Rows from block 6 of a small multi-label audio tagger, named by matrix and row number. Rows with one number belong to one neuron. Each number is 500 + 40 x the weight over its row's rms, rounded and kept within 0 to 999. All counts start at 0. Numbers have three digits each. After the name is the row's rms in percent of the matrix's.
After each neuron's rows are labels from the 100 clips, of 14976, where the neuron reaches its highest value: "responds to" is what is common among them. Only what is clearly more common there than usual is listed. The data: synthesised sound scenes: up to three everyday sounds over a background. In brackets: how many of the 100.
# fc1: MLP up (model.blocks.6.mlp.fc1.weight, 768x192), inputs 96-191
# fc2: MLP down (model.blocks.6.mlp.fc2.weight, 192x768, transposed), outputs 96-191

fc1.450 102:452482489530492448496505489496526554451445465524538470440489483510489557522576484539498508433513619509484449489573518571540411465409471518442488462456539529531549564495460465432421519537504442468483515592482507590610538492523519503473479535507498462537531497514494541498420484473513556513
fc2.450 107:452524587495453538594541519482572438513563489540505444522505514449484460540494490457523488463506482468472565573461486430533559536515528534565552518585456496458456489474525468465487483525484484501473604479452506522447420519519494429500488490495528493505543479480481559431496503472456552550
responds to: reverberation (99); text has "reverberant" (99); text has "room" (99); frog croaking (56)

fc1.10 108:559448490603511452481470478504472453493486441486505444466433458504480497534502479483582459487454517528506452507510484515531535429483523512503487543508610618505512499480466499538438435557536555442534487545516551549462545425475507537499513495612516493502514457484504484471522490493430492524
fc2.10 120:439419506520537481513550460476519558546503540524504467485508514583507534497492474577515504574473473496435546530509475491486502534519480413511495521507496424485422478526546539567545488487460490475477540470580533431510494527491494459501439496450533482450507447436541454594544546474441509554
responds to: sawing (92); reverberation (73); text has "room" (73); text has "reverberant" (73)

fc1.1 104:475465595513538464461476529493514398504531513518455527405486538485552509515591459503447509484478492384501469487494508494506467546478506492489542536541519468508469520467471433480457489526476448530476509572508541515520533542456532568539459443562431454442465522564543446524457513476519555542
fc2.1 108:574457433434500476532486466545420493494490415483548515552493512534522484473508485437426443543480448473505510482461571544495453502517535507501470443599524542467574493484476451443455506464542528475470425555528496543486522478509540553470469481633478565503567520462456510482423468488512436485
responds to: door slam (44); first sound: door slam (32); engine (26)

fc1.130 104:471572503574517517496605465495573475522560518486518526538476502538516496482500502543511447498448588511447534569494476515533511484454534399516465467510442500508459488518481521483494517489464535526523448466461510460541491497440495523531478462471515499485476420491549489477532472510525536483
fc2.130 103:464515500383490456504553504498552523533477522591555523490488482506474478501541529544445504501517476601520535536449445505558507450441473502501547507459524547501472459524484531502480473410500574508504454555493521507557515474488464523460509507512474498440571470529513506491539425524495510454
responds to: crying baby (26)

fc1.24 094:500492466608497498486479426486503466505510530467460484495520460502517519454519508570482566456542472499460493535470585588523529491488553480502487526490430572546500539465498485521527441535507539524465415539505505435571536516466520535446550473515461481559454499483442503540495438491501496472
fc2.24 101:487531518465445551434435496485518488565492544474471515570439493475505501454519471543535572443557522487548539488490536504447476456520529429513444542549506536549471498424522538533523487455532515516457563493518571469480445479615481515464496458439582420441529487498487491577496465547461466476
responds to: explosion (99); first sound: explosion (64)

fc1.177 103:413492443511532519533546491511457538469550497529499544513424473560442485455545486464526562510494504478510547547481480549507489464494512555504478496483481474500528523472384449494492509515447543491535544547460500502506556463490562485505469556490519489516543468537508466514487482509497598516
fc2.177 110:477469510584513519453462469460484527535497472500572462531466543495529474505516463454485525447532477496531523505503534550494487500519537555515502509551563473415439474511495458509507469480449501488530512546476547521521554456521572464507483567495506419470507566549459493434492487545536496498
responds to: muffled (low-pass) (32); laser zap (25)

fc1.676 092:463538508530556509470494458417495501478478473460523453526457480454572477438541510477526448550514560498467539433603483494501557502537586539443489528474580534518569524459499440491486504586475531534506420502461461564582478428469516520513438492566541463480463478539443518502443517474454455526
fc2.676 084:484527584549524467524525511543478509464445553484464476517480371515480534473434469500614526522426529581495487504488534536471455489516559518480502506516521472503454519544512511513549506500540545436457485500489549470467466523442560517450501506561514472499488462464510579511521570492522458414
responds to: mooing (54); chatter (35); first sound: mooing (31)

fc1.409 109:533525553471545480491583457500420456466468499487571515481384479464463533514505440491546509533427513534497510551508508568478507435519476514483569523484548509515538502486466506500474462513557514548433433501442516471548492490461508527493475484580485514571471455525517481486454453513482548467
fc2.409 110:508425492521556490568497468416378580432441470512549537520470537539504516446487540587492489569498480411459456486536510519525459476512506523474532499455463503499549542515450519490558455512595564467487571508411540430508579513489466560497545461508453499514473447502514532537488423450508524549
responds to: rain (57); car passing (34)

fc1.393 105:531569474502475511471536498507485461533548511471535521491498478520468444549477418472500538543505477530555446433494506545452488484524549517477489562467567489499484477482477446435477504522475547526485488503480510498489477548527429512516429461561513468589546444636480448521433433490518543433
fc2.393 114:511533509526494559522506545526563519530463494619491488465488462498418472519555474474520459542469510495479550548486441421434561471479516495544574559489476387523477451583548497475550511470485507497480489516518471492485533493446514429503539483500524544450453471541464525514521536534453555529
responds to: explosion (100); first sound: explosion (58)

fc1.390 110:547503499517461450587530517502462460511487543472498479447468459454492507503540487593537503542455490509483500505506477518476496500491618499419545482464480501576497551517516497504461419559507477498461546532449536532544525508473507539474442503532452503566487523491478439547472420496446567479
fc2.390 090:470475488574437473534424472421560467441479500545537576503496518552526532466488545494490427495490543465500457496448501410578471481430506488477494579455470558461499439486452577483523544562537581551539508511450505516476503485462446502560535484541448433496545493443502480465520481393533517494
responds to: car horn (72); number of sounds: 3 (61); explosion (41)

fc1.634 094:488528500568462444543511473520505471471536540470450496497417510480493601540507524478498444500521517520456475553498472508529492530468463537490567589448469492516551504470488444436523457580475455475542442527471511489468476565520495487499480472484505534501485506513565475480462420484506512508
fc2.634 088:580481524553580533554476506548510490533499510493468497507531557589406410513493479559485505545539515500573452423456456516522592442529552555472519455528484567480468524473562480507458489461458494520550496571463522510500460501567551471478532503517504508437517505474532498527420500502440459433
responds to: speech (36); whoosh (32)

fc1.269 093:469548562436495538437510560519458445613548535480541503522482514451551576534504411482494499487592512523523466501521529531453501482548542494457485519568610582458489472555476497504433510508510505462504524484497555471494457477498508529496511436560494534491470502559479520559559474490528465426
fc2.269 093:490538520468491442477480548582469496471412536576513507401507512496492528514462443464525506484491523546488575510469484426493523496419471519526445459478495429511531493502436487546455594510514498515479505456503485527466505484523424465509525517553516568503503551470527514487464529460537453402
responds to: thin (high-pass) (51); explosion (33); car passing (26)

fc1.431 099:446510551502510443473533438544401467520458523412546521513484455529491516497581529490468454498533576433431489536494511516450489538519523465482511487473535517540510455518408496494479551571528510429486576498545540490587457480523509471480515538452545507486493488525541506488483537514520546424
fc2.431 111:520500491483533442567459463496492490469448488475529455464439589508473557567497485508475501537532471543465475524430477435488529583485455523481446449459514496538510546549529510543549483513485514491528499461721545478539539467564484458536491519497497539493434497490486534475469521517465448487
responds to: rain (43); white noise (32); thin (high-pass) (30)

fc1.402 107:481521496557471497567579478434510541513551461503464405454494498453452529474495585472544430504548571510445511558568533518566490415483499531442526475475457488457532539426523484497503483588465522495501488487438496465523424535532451488530493510469540465504460487451513550509522484567514495460
fc2.402 119:431560474494558497560530465461488493513475497477453454535477526527459389507456517485386459558529457505545495461484508492493513506544502466518488394472457434513559556544577493478538503532453570565519485526483534434446492430541506482514503488550478501496516456503498564437477563551472455445
responds to: speech (76); first sound: speech (41); laughter (26)

fc1.371 104:493522569474491457499507492459464470515440510503516532489486428512518502511522507513483500432473558511482457506543521534606538487473476515432511517461533469498565435529440417427408502476440500435501467495495464579556497489514583549475505524538535533520511468478513499522419496485571509490
fc2.371 135:516481447521481546474508484504585532473585467453486488505571532467475514474519502480484459575519459522470518500447510460453459555503541481581452466543456536506457547492525572549593492532559545524436532452451555427439452505476499483494533446511495498500496536477458514436556499477403505504
responds to: reverberation (94); text has "room" (94); text has "reverberant" (94)

fc1.724 100:570438484499510441607538475542493435494531500510495519437461496526530469453485524529431505504451470499409525493526491478493487503502547429435571467436553534509510532490485425526495446503519534436509468523448432540527505496500429560486471566541442486505537517583540455450506463516455555445
fc2.724 103:493471452448504526433489566505509512422481487472544545493539512522476417503432571473497481507502436468535457464511511515531478450501511469495411434484539484538509493481537495492497550498517537567474515472451469453501522522510493469525544561552497532529547449481466587524516513525560487567
responds to: whoosh (62); first sound: whoosh (34); thin (high-pass) (31)

fc1.214 114:467504506464536557546523559431456510504519534522482541563472521466593484504551459446476474484456490479516441534490584545474518543539526489457504503482455513447568503502375445429488473508487429508520451599406522544575509543504473557485527439498499533437460455491510462515481434486532485508
fc2.214 135:507488498484507549514482522519452547529517455478457505538498562451606517433512456471470580507431489414447512554436496487536471516502450426538472503556482567414531533504411539456570506477557510521502460473492555383483416557545512466522500509522523462476479525475530497506556474476558479463
responds to: reverberation (62); text has "room" (62); text has "reverberant" (62); muffled (low-pass) (60)

fc1.551 100:534472511413452518509556543537544447561517505473457522449490448559523485510560469483462517450510473512449484525493575485488531475458535499524525490483469533541463485518523399461481531510506449566370489538523493466462516559474558570543482433572494474524502540557466503483448478526490513445
fc2.551 110:496495457500528439564530499502572508528504594570499503431534552527433426503507463456475536541497557555494510444437488444481553507536452503538484499542510431425430516563495447483509496496497550584508503504580514449467427582453511452501470511490532497484540435557530510500497496542499530480
responds to: explosion (99); first sound: explosion (64)

fc1.169 108:580537474519498447568478489538548482426502497474555529486504424476513515512506486579559483488480586521487480494483481532492494507378485444506532515515532510594513556451505463470505444528516469433456414469476490551615475499465440478489523536529513504473532455586584420423474478436536541514
fc2.169 113:560577515467519494452518437525558520540518475472488551487484382515477443505501416447531507477480525543503453524533521512591498517493531520544444558543475516464481454496490488450481490449461527489525492467533462485455435407475505482500485515447519427433540442522445478516515482461527582481
responds to: thin (high-pass) (45); frog croaking (44); creak (25)

fc1.685 100:555515551547523483527478495538493520513515518506526456511525602506538571435547544539567479578429515395487558455470508518541507519452535533478481424577531535450509498482425492416480478536472477469548456522503441483509517566464505480474399493510512463471459474437607476481491517495485538479
fc2.685 096:400506405490504449520483496498425480489482458512475476485501457449541470525588444444450416489511515444462536575518502533465467445468444530521554421566497536405563485456467478528517520553584491577414498501488496555552530457476445541543532513530506536484510563550451500463451499504496424560
responds to: muffled (low-pass) (38); pink noise (30)

fc1.400 100:537501529501495509506481511510531496542464524459479485566478514528484515539486619521482542468517468498494490537501516489496500443461553537409569452443566531529547489523468486439512448517543486456505514597486528551528537492533516557549477505488511416463557481496469416452483467500537494478
fc2.400 103:426544422497518536462494513447526485441455411519470479497545517460457514466429550517549552524471560450520525488518505488532489467528513489464602427459574550554535492490469476460489491507530495478552455487493489526442474551464483503503528462518490477550429437481545519477457563543505482514
responds to: ball bouncing (43); vacuum cleaner (31)

fc1.638 101:440524495506488437469540498419424508482535534491519521507487543434562562503524457489518409532485527527494463528531535610468467476431479465510456554496557508511508483433441450462511518571472510508491460440492494526545468556516475542581474489492453507489487483511514434472492493481494498452
fc2.638 106:415537534435589519517561559433453572535521434486528514529476546443564559529470555466419509549470453446533481531509561408488534526481526534476484530547445524505522493525525495468499519480475466506495534499433498558471494554518473531600465427501503438477463455530495507492487495523477482474
responds to: reverberation (70); text has "room" (70); text has "reverberant" (70); text has "car" (29)

fc1.522 102:425546538538463486558461521476503524587529461471535521513469532400509575544530537477510490497493490462475476514478529494519454478503466540530574424540517545496502556515545483467517402508551369438525527561429566517480449516466497573539398479483504536490495455531493458490514443445462483514
fc2.522 118:490518448469538564534579503547531504502523557512503472465542548366568459601478556526443516490472459524523491410469503454485520522511486468486514449473503519508476521518493474487554481494510537510527453468494539461459491530427512432539488527573475490497518561519503463509552484559458468482
responds to: door slam (43); knocking (27)

fc1.107 104:483537543562470501508477528420433486494516495492522530503505447472494503444591496478542447529504560447507443559552549573560415413422501504502576508562544494555470534446450466481530467515509466515496518579486523519487527496475517541533501503485402498555379542539503471490471457428515503501
fc2.107 102:517490475579433478497400519463557512522523530458443449534490519414481583451558469543461487575471522472446477474520493501527448478550530498540565503546508558533461545490504428509569501509537474482441545466511484493441467518420497533492527499496535465430468603507508508521492535465498468485
responds to: electric buzz (71); text has "noise" (33)

fc1.527 092:501519478514426514516499487477487441523553489479542481465482490480469547545462451476577444474480496499476449541567503475465510506537500527474558509417467541526536546522477443556514559554509532466501400526478504467519501509450530500480526502451556524498483598481527435471460469516550510468
fc2.527 095:532505518435431492542569527548491430482499421491500491458505526498504533525449505546477537402481506504464471429471516491478486539491519496469456499437554550441581535529550461539516498527501547539516461505583428535540594491520485462529509470513519545505493551525507408469476467408521455509
responds to: mooing (98); first sound: mooing (40)

fc1.299 099:512521511453517516534561563448435574517474450511505451543478434521482479523526544538548495540482526501441572583539539527535529434473535548469521529539594538499499512480517455507471525498499464517472565457476632486483491466495524509504534506549489496538449462490429498516486498509496476485
fc2.299 105:511471503500475439436514465557539487484493494486527577425536559554554476487425465553502474480535448531553484469535500488486493515487493449522485492504493467370484490461475517488548489465498506484595464468541503508521457477588475556409466516491559566455504484532545471471546580467552489496
responds to: thin (high-pass) (72); stream (35)

fc1.445 111:542534520530533542487511471498567520555509419495470431531486490510576507429497574535498543382488538445453426466538553550536485533502489438333485501444494481485522518480512456445419519535446481480508446551488537496557514494454570538513514477538520487530500433471480511555483506466537487441
fc2.445 109:479449459542485626477454538499437479450478518524508544533520521517455569516526494495524488465498523448562508480549525376536491496539543412431483513454487512511602536589551535544513530469564474479535492506475503491457538468570531479523457443553539590480393472496501472557463507423498468507
responds to: ball bouncing (35); hammering (25)

fc1.150 113:492612505521481468527532479413505522448511571493562510522436472440483498446449515526533460530428544522482498483487435513424455468447464442521527501454478497537536487521510527453543429527524529489445525478491620440517424567465476460554486542489470454500544462516542533435519493490507555435
fc2.150 125:426550461464516543459456469481551552549477495552453425548457497482426418485496483472517529487503477513463500479565571472518616531524492492505501507475465544518465473529562486510476404442402494500590487576480494441491418517461475488466521560473498447472520437460415468452508502573472477487
responds to: speech (33)

fc1.582 095:475447511519538410528538457505487527523528487535465489510425513499565538459525535484439494432534544438424487525551468496576551521452469485476571478542512551472541512475493429466497469494494478464546470544426449560515483455476496566515490485511435481499460456501488488512498440454486507486
fc2.582 098:517566497501613499455539546526516417479471523495468567470481516482553453506535532543463509454533537462494467443500427413409527544532461509564486467474487553472481505559575435457513461526554486518502510522481545545505511507516472473530449485473486491434523504491513491526503493613552457450
responds to: ball bouncing (81); first sound: ball bouncing (59)

fc1.486 098:532565478547489496568501562486500470560569569488489485503454483535480423499515529508508526532486454500448446470482475531467502481462452540468508596461483531495482518471519519542431421513509530512515515623479553504537518559534548602403492498522506494478521493536513466488454467524514529555
fc2.486 105:478469462537492483494460496520478517434467433547441526488513484553444509465531563453549513459499423474503417506468482504489592514538492457515476505442423469515519499549536535514559539447566463430487514558493462527503527495486529490477557440456480538504551547490565492516524490537415570546
responds to: muffled (low-pass) (36); mooing (27)

fc1.127 104:488525575525521514454495546544557491509487547484563511499440544467447625506494559594512521519476602477484521535514441490449502514502516499522524411554493582484483472538476471514469518565525453485472538536490571472417450541473449509555433458502532461515522536479515533495482500461489489484
fc2.127 107:494541457571490550564474583450459508498482485401537435464585512462501478454518420540509495510502529480457535480501421431450481465540453523516479578500420545465524501431505523495504507538529559501492509559428484504515439579486499534463499546434576552539475448502515473451521514588465445499
responds to: rain (39)

fc1.592 104:485435513552517456517507460499520535485518444553513537471495505575527587407542544464501488486455550455411498506502548466546556537432456448505502514504464531455487510465481501505479500499516427453480575536476512521531564448434571485467523475466514575468446480512478488495524522458454550522
fc2.592 111:460484516535566464458537519421472534442445551571457461485456518437515508499527528494483503477464523503564486511492458464482553445592534521422480542491554563508518478563492502440501510435491456526448493508480441532547451455524505427586546487487438416450538500496458484520484515490500480512
responds to: ball bouncing (59); first sound: ball bouncing (35); typing (25)

fc1.620 104:510534564529475467496546523487431475526476458547463515532425516453541554474454480517566497462465579481433547556498500542550502513436509490439521462479536490483566541458462485480473468477440442483525505489494495576463427464518515517561480489502448481462403530427560454457476511449550482478
fc2.620 113:491434536477496494464473514516532466495500577541471429461499476475495477443562517483514553511565494475587575499463502485515535445511512532578525469485489471548410436548552531463529547536458451510429522499529482427529510526433461499506488537505428454525517501481527573534467462487535553525
responds to: car horn (38); electric buzz (32)

fc1.289 102:508530482522490505441566447537543541456539512404480465513542493515515493464525523592463545474557518469499499493533438556458463546489539452456487418447540469443534560576489466468466544604469467549492499522467508477464517544513535459486405478487528504545458468519482437534526513463510546492
fc2.289 102:471476439458479533496574519502506544516471476459538509534531503500512503527480454407485508512587500524477561496489535447471558437473426416481528510462519514510505417446540552544515510538529488491480539429433518573502461484550522460533505544505516516438486483498460473489556542547480414457
responds to: door slam (63); first sound: door slam (41); crickets (28)

fc1.137 101:477544489496551498458488525526499450516458418480475435502458450499516532550474558582534485428473515429476509562539534577524444502471494389507507493499502477545509518517479527523469452572480479505456515503472492504541441487458556496510486487607497518550464553440507562562436498578488555613
fc2.137 088:456554488444537466523506500400481495484477588512565518483480581483519486539484484494402499544494534497537457558503603540470519491481556488408486431468544512478509473437503518498439541484491508508501498550486520559501485505431548561507534531530565530514451520468493384504461549528593484485
responds to: rain (47)

fc1.39 107:555466524511559532543502512550482429517501462472518529467505499524538510556523478609561517479514566461444508439508486589529538519502544492461522509497452496466500529528511490474435463511457429498488478480465532542548491547518554519516470386542522581482438510450541418509413498432500546552
fc2.39 111:510544494535519504507501439549575501574426414548568442521514519527563499491493471583610452547511583555410497504571492514472506536500499502450441507490464426442514487394507580464418520504413464444492521505409481537554480433537481501508502480475527529488534509451469514492485552511509549503
responds to: reverberation (75); text has "room" (75); text has "reverberant" (75); thunder (33)

fc1.307 098:496503535488540496513524513474474538475528479553522422499451543495528525493506489582543412577491550512461516572560498540513479495503529518421502486503495486425555517451473460510527511506474450491507550461412560424550406515482455490513444476552505485493510467464558535486509411481487476509
fc2.307 097:578517528475516414484469427521492536518579501498547533448504464526535428498472505435470517517454514547498521500436474503518578471478569517519461457509516486564460544433479462530491443545486583550520502529515545526528430443501456510496512571546502478491502484434450547508491533459432468418
responds to: speech (57); first sound: speech (32)

fc1.162 110:457540497543438545495613478425500457497526523486459488481436470465489502456483442497526500470471531496517567550508546473485449487502454442459489541502483518488461473561485478448543494452525518536473527486472603433480468540498513549528435555437501436512521490511533540520533474537458499437
fc2.162 116:493522459566473483538533456402519484502451492514495456524378456534532465460525590443493533409580504474494520479490548508505570474475506499471457551462468494483541442481545463451491461495473518511477490531459474545582553459529549459490520525500517453533496533467437454534416444513533496448
responds to: speech (54); crickets (26); first sound: speech (25)

fc1.407 104:528578540464489524548520474489462476511516496503504442505492492485487430482557444505565499524518482525531513542485432532487454474421527518516546434517513518523472518450518490454457500532458495465452514577507569471475485497438460501477517510514389503548514564472513495460500466501513487518
fc2.407 103:522470444501496591445534478514556498476526475499487458504458561516506511465497501519455521497464578425484546427460565460536471584464485534523523488486517546445494495523562514485522483470481485449504455542581498425438491477480614426536485433545583478491453511504531496517583514497447448503
responds to: reverberation (63); text has "room" (63); text has "reverberant" (63); text has "car" (27)

fc1.692 107:574536519476486501442558571516529498590533550512516517439494489551509544475441448472486518509536441567505525478511565530452510423549474463489463552501455546525486514485516427445459473500446560530471411487463503480494506522475504585528471451536414514590473507522502515461422418484480515424
fc2.692 116:457512510572514537513541488460513500508354545530456531492492465482528461463505470510457506478488607486464590540474461465414517536508493552486441567493495440489536445465438448502492560476469466502526555535584494524513566489474502539513528548474506538494543488541504498525509587565520530475
responds to: explosion (83); thin (high-pass) (55); first sound: explosion (49)

fc1.419 101:520526502504565483550534544466575530487548569492513479505506469502521460421478456492470498475508538493458613535506493508451464359528520457508496481542443589472549493420453488516479506532513523524503496501460478511482451522454489504535492503567478490530501538539475497524512481532480555448
fc2.419 091:449515512528622517385486478435501547483519507514505416496550526531449422481492519486515498549493518475534474481524516504531508498613495491435535510505402513449508467520456512524479489458463458496547551437529516509508442476441529489540444447534532487510466436485466527548541477503471519482
responds to: door slam (42); explosion (31); background: crickets (27); first sound: door slam (26)

fc1.550 099:494544524474506463508471471502435428507472554469536486530502488544437459506557478477513461513509540443510444509527482518552383513482574516525490523466518550490543470520469528455485470603519565439507423502510452530549524450435537492498499456535572440501472488500516470501457435463532475516
fc2.550 090:410575521516500513504479479479445461498400514518551473476449545493497483543569470522459437486540488467521506482555511445399538560545487551564466489540454511518493500442488469540402567508483469426533549460514474533471524429482465497511476491468439559497477525493476471461516504529498526484
responds to: electric buzz (39); fire crackling (37)

fc1.25 101:490553509522503513501531485449532378550550500473501538509488461468542437491610532598505509437482583449498507537547517546477500456502476553449476543529505511528532484407468450487419489514507484524440556527449545444595462458412538593522524551529503550524441473509520515520506450494508501454
fc2.25 094:505514519453496455525570541544478412523472534487517579515485468489555505451494470484541526527555536469491529502525577504506473498501541493465502463487493493418463439503410466439494460573437493484530498486500560514560485548510472568557471550428532478542488439482547458438500444528520597483
responds to: electric buzz (45); explosion (42); first sound: explosion (27)

fc1.622 095:499502536484458517482509455482499460476550516477521532497422494450536467440632510496514550461492570504467493468525562505532427471522498494523495543522471589539510495492449452396515483520568489457487558593476499508516570519468492481442528463453445430467486456586486488482517458473497529503
fc2.622 096:472540489471490450441434545538568463545508491510429418518533474538504589502538529509449476493545468570486493539469509514481496506444467403497513517532578557546519500508603439512537515450432418416453491467521482515446524505476478522501544478528531566464488527423434503487495532451497475524
responds to: electric buzz (43); muffled (low-pass) (39)

fc1.416 103:503515511502506513510535528469451502462518487441503550538464466482500452472491561503445401524496505502499505523530561621482484422465549485481449529471561508461560537402488519437505490500473529515495461548466494426516520476496511566537457467618533476493479474487469476496452481450577515484
fc2.416 113:506522466504498558527459538512477504537487484550429426505501503472546495505464514466486562460511476414563528470557523520479528465512480487525486501470462560482504534452451499511500522503453428487448487523462434559522434548484454513546533538535455485495470606468518462552467511485536443460
responds to: crying baby (30); melody (30); vacuum cleaner (30)

fc1.465 120:511518467478465508569571515470439436574509388512463549533450501502479447489530559516522514482586575401434532582491528517535474485420534500417586524518475479486475530480454510473534486450489483517527490558507539402482473508514524526598528544502489475455439495471559431471502467492500514459
fc2.465 130:487463450428511479497507523491481516490488450565447536516599529528540462468481459484558487508548530509507548531425467522513501462467499466493499500527443486482471492493514588550568460414523566547588470510495513510515458544485498528492515526451492485477535532448678486473552501471504547503
responds to: electric buzz (99); quiet level (66)

fc1.264 103:508532516500551513523524555480459473518539537440431498494489555527542468548565545530446463531518541425471484513524500543559545538435506525473498533522556564456477505452480462445457521504448499524491505492436473472592424497507567528538473533535463500444415506498487497535501513516491478497
fc2.264 112:488578501447484515466550506508491541496522460524458473532449486494474452490463520497535516476570521525413517554523513506555452407421460465498520521451459503502532488563440550499469470542545523445511555501455510395514490534485496526496516500563411530506508490502502498497545452469469506525
responds to: reverberation (84); text has "reverberant" (84); electric buzz (48)

fc1.503 104:500479543528478463531528490446424462550527547522476568571433521498569492498492534432480543461529511483426532528529555518484471500502495498422497551510478586476532539524401470488513450501536546472538506577448546435484479551521431484509484416501505471424505508539572505480545419470548458490
fc2.503 112:538473511513546485612487565448492552553486440449519449471509514442486536443476461476476525511536492541446539536438557494533415459523450503519439537519528538545480526477550505493547563506545556487495522580502527525534575486473513491509529549489549480515454567486512488512469454568461476474
responds to: electric buzz (62); laser zap (26)

fc1.546 115:444458484546394496490463565463538496523528498424495468479489519448525520454468567502516521423538508447483513499505502453451469539495528495497476491487499524541518538531498532463472517638496447544489527547472509542525500565445501526544441527488508515576540455528494465477561483520514558521
fc2.546 127:477518493470497518487474493408457480505473499452509493458504554470569547516459506485507437524485537449504474471529493461521478487499472490457503450454528542567525512486459465481409599557462484487504484438432582558479483486522473489605503552524482528532440522497511506459511492569476480424
responds to: door slam (93); first sound: door slam (58)

fc1.104 105:467607521600507489450565519475496487512507440510463472484527470480458526507489497515536485440494464434486439533542518541521538444443556481506513456532482514538490557423448537469516514510407502543433531461482491506541559478454538533548519458513477458509453559454464513500471468536477529544
fc2.104 086:466527519483459433547502563500466443485506477539431502545542539460450463463536477537503508562539493414457553455497500525462510492439506432560496523589571500524482508487514440449527493521465574542441493476460454500492533549532553499546485407578546504502456558425483515484452557458504430493
responds to: thin (high-pass) (29)

fc1.563 092:503520522518481495475443498428441465528558513467541485570505508464603473479491535566531471456519554437461491548537442531488485479448511356543444557492497523485502448479511517541464447584521462440416527564499522502511541500522543454510493508586555534526510502540514443478495539468560546567
fc2.563 091:486481525491492485571500461460455547483492460514507420492445530454517490511483551557494522461527457556464546494476498414508470550475511493536471512512486494528471463559565534561495453505558542409478547520544498492507556504548501464457518496569476557501491534536458452524534488493491449468
responds to: crying baby (88); first sound: crying baby (45)

fc1.117 099:461556473551500554450504503456523486492509476437513475478473497515456499440505456506482484474549545426480437476529530538500446534436542425502554510461429475501513567431473528483517519529463490468425401492506483503539540509501488507504534452503538492472481543567536440486523471446554514468
fc2.117 115:453415457538445435414447512503503508495495529509515531420511487500497524568406517501467475501455487515569481473487436537515534484554532476493497515506551490518447479538466552543564613420541533540530486450565513483433532506509459468487531593446483458540539502444510495564465513496568465539
responds to: sawing (38); pink noise (36)

fc1.122 098:490524558543495431606476513478485443483497519486548491511500512412513482512463422526524457500504524433450530490487500498511481439498513510484571463489507487511549610467394505522537468542510510491506518493424485578545419499473443513538481525511542487480478584568516423472504480511496492459
fc2.122 106:535452506468504478495454545489505502528474504527509553441564508525473431523463466558528428484460464522563464419510504521533536408603527456515518508492515502539445497451495474474491453488509491499605440489544541446526503505541495512472518526467515521485453433576524508553518549468519497544
responds to: whoosh (72); first sound: whoosh (43)

fc1.311 105:555476533512494434444524460445523445559497516463483484501517465420502516481507451504516444448444506528488425536506478566520374472470482421525496486495602517600517547490472439487520501506512494445485470543504534500506544462490496520549538517679516495530592515498532515416538466552496518597
fc2.311 105:478403466506498498559513515482488519544485540521445389430472516519517523511510516512471500508482491557458499485556486512524496496541423442496486518485513466519464546462525491563498493524514436517489521498476508475569510462478558396581530559558548544547484527589513481537511457499483487565
responds to: crying baby (92); first sound: crying baby (40)

fc1.395 109:508499483472515461488492572471549544486462564497533438493476459495554443538479546500467570530515524543523547532553518536504494491403525507479605481471528548549516570465477456500426408521489473533499451517426472492634410543449453559440557530601474496517469460574492436431447477544526543451
fc2.395 113:540513433515501474446501415498517456461490536435578552468460522435534516544444525468492495530430476480532524438475539545496530536535478528489469478507555448513492477513454535479479544497461594515489415413524493491500540485516507493525497533498513506516436475478452526496452568540491530577
responds to: door slam (61); first sound: door slam (39); thin (high-pass) (38)

fc1.319 093:499467568471484483570510469499486460439518556438512507453502503537470524563546534558416525489444535496513502567532487543530476484490592470459572403485493507553517524511467453543506442534515515444412542459467511495459533519482531512504460483492469541517532577521518515574499470451427524460
fc2.319 089:491475530521478504568499499509506510551482436544536488548492480485607515542467584546516487460495537517402535564459499500533530503524549441465483590440466482428478431530460497482573541509528489476504459505475501517588517511573516463469490531534506477482493483496501449482491513530555493473
responds to: door slam (74); first sound: door slam (46); rain (29)

fc1.225 112:580428490525466466493509435490480546498497511423546481434502413484567494452493516504482486475535521531493494510549530584513435506448491525406567491402540502566563556441477471454462541529491538433488525581478526483603515463504492496499525495582466536587547476479500519454480481527483512465
fc2.225 109:558505520578518515512481549487466450477442564417526447533500574548445524507478521493490501464490435489531463450450547499541473519510436454442485496510486412531565559537559459486474530486518450498535510489498577425483496459516564558519476477520514589496453457455497434569362517502509471558
responds to: crying baby (68); first sound: crying baby (28); crickets (27)

fc1.764 103:490510563454479473472514408522498457397531515505561519453461532531553538464549486488458476493508522469475446496510535483580466524507507501488507492530492474462601534474480498483522440519551544526404556513458544453511505437456531501517468442531555463495493512485546544490532475497519502453
fc2.764 092:546483537506512439464525489569454483504467436489547523496529522544469590536519493530464499483530459448452450521498488528519549455491474509449472584482524564560518415488517458477489479505506474454434590521536431519570546510615514471457445551505516509465532538560560458518459567496486534486
responds to: explosion (43); snoring (27)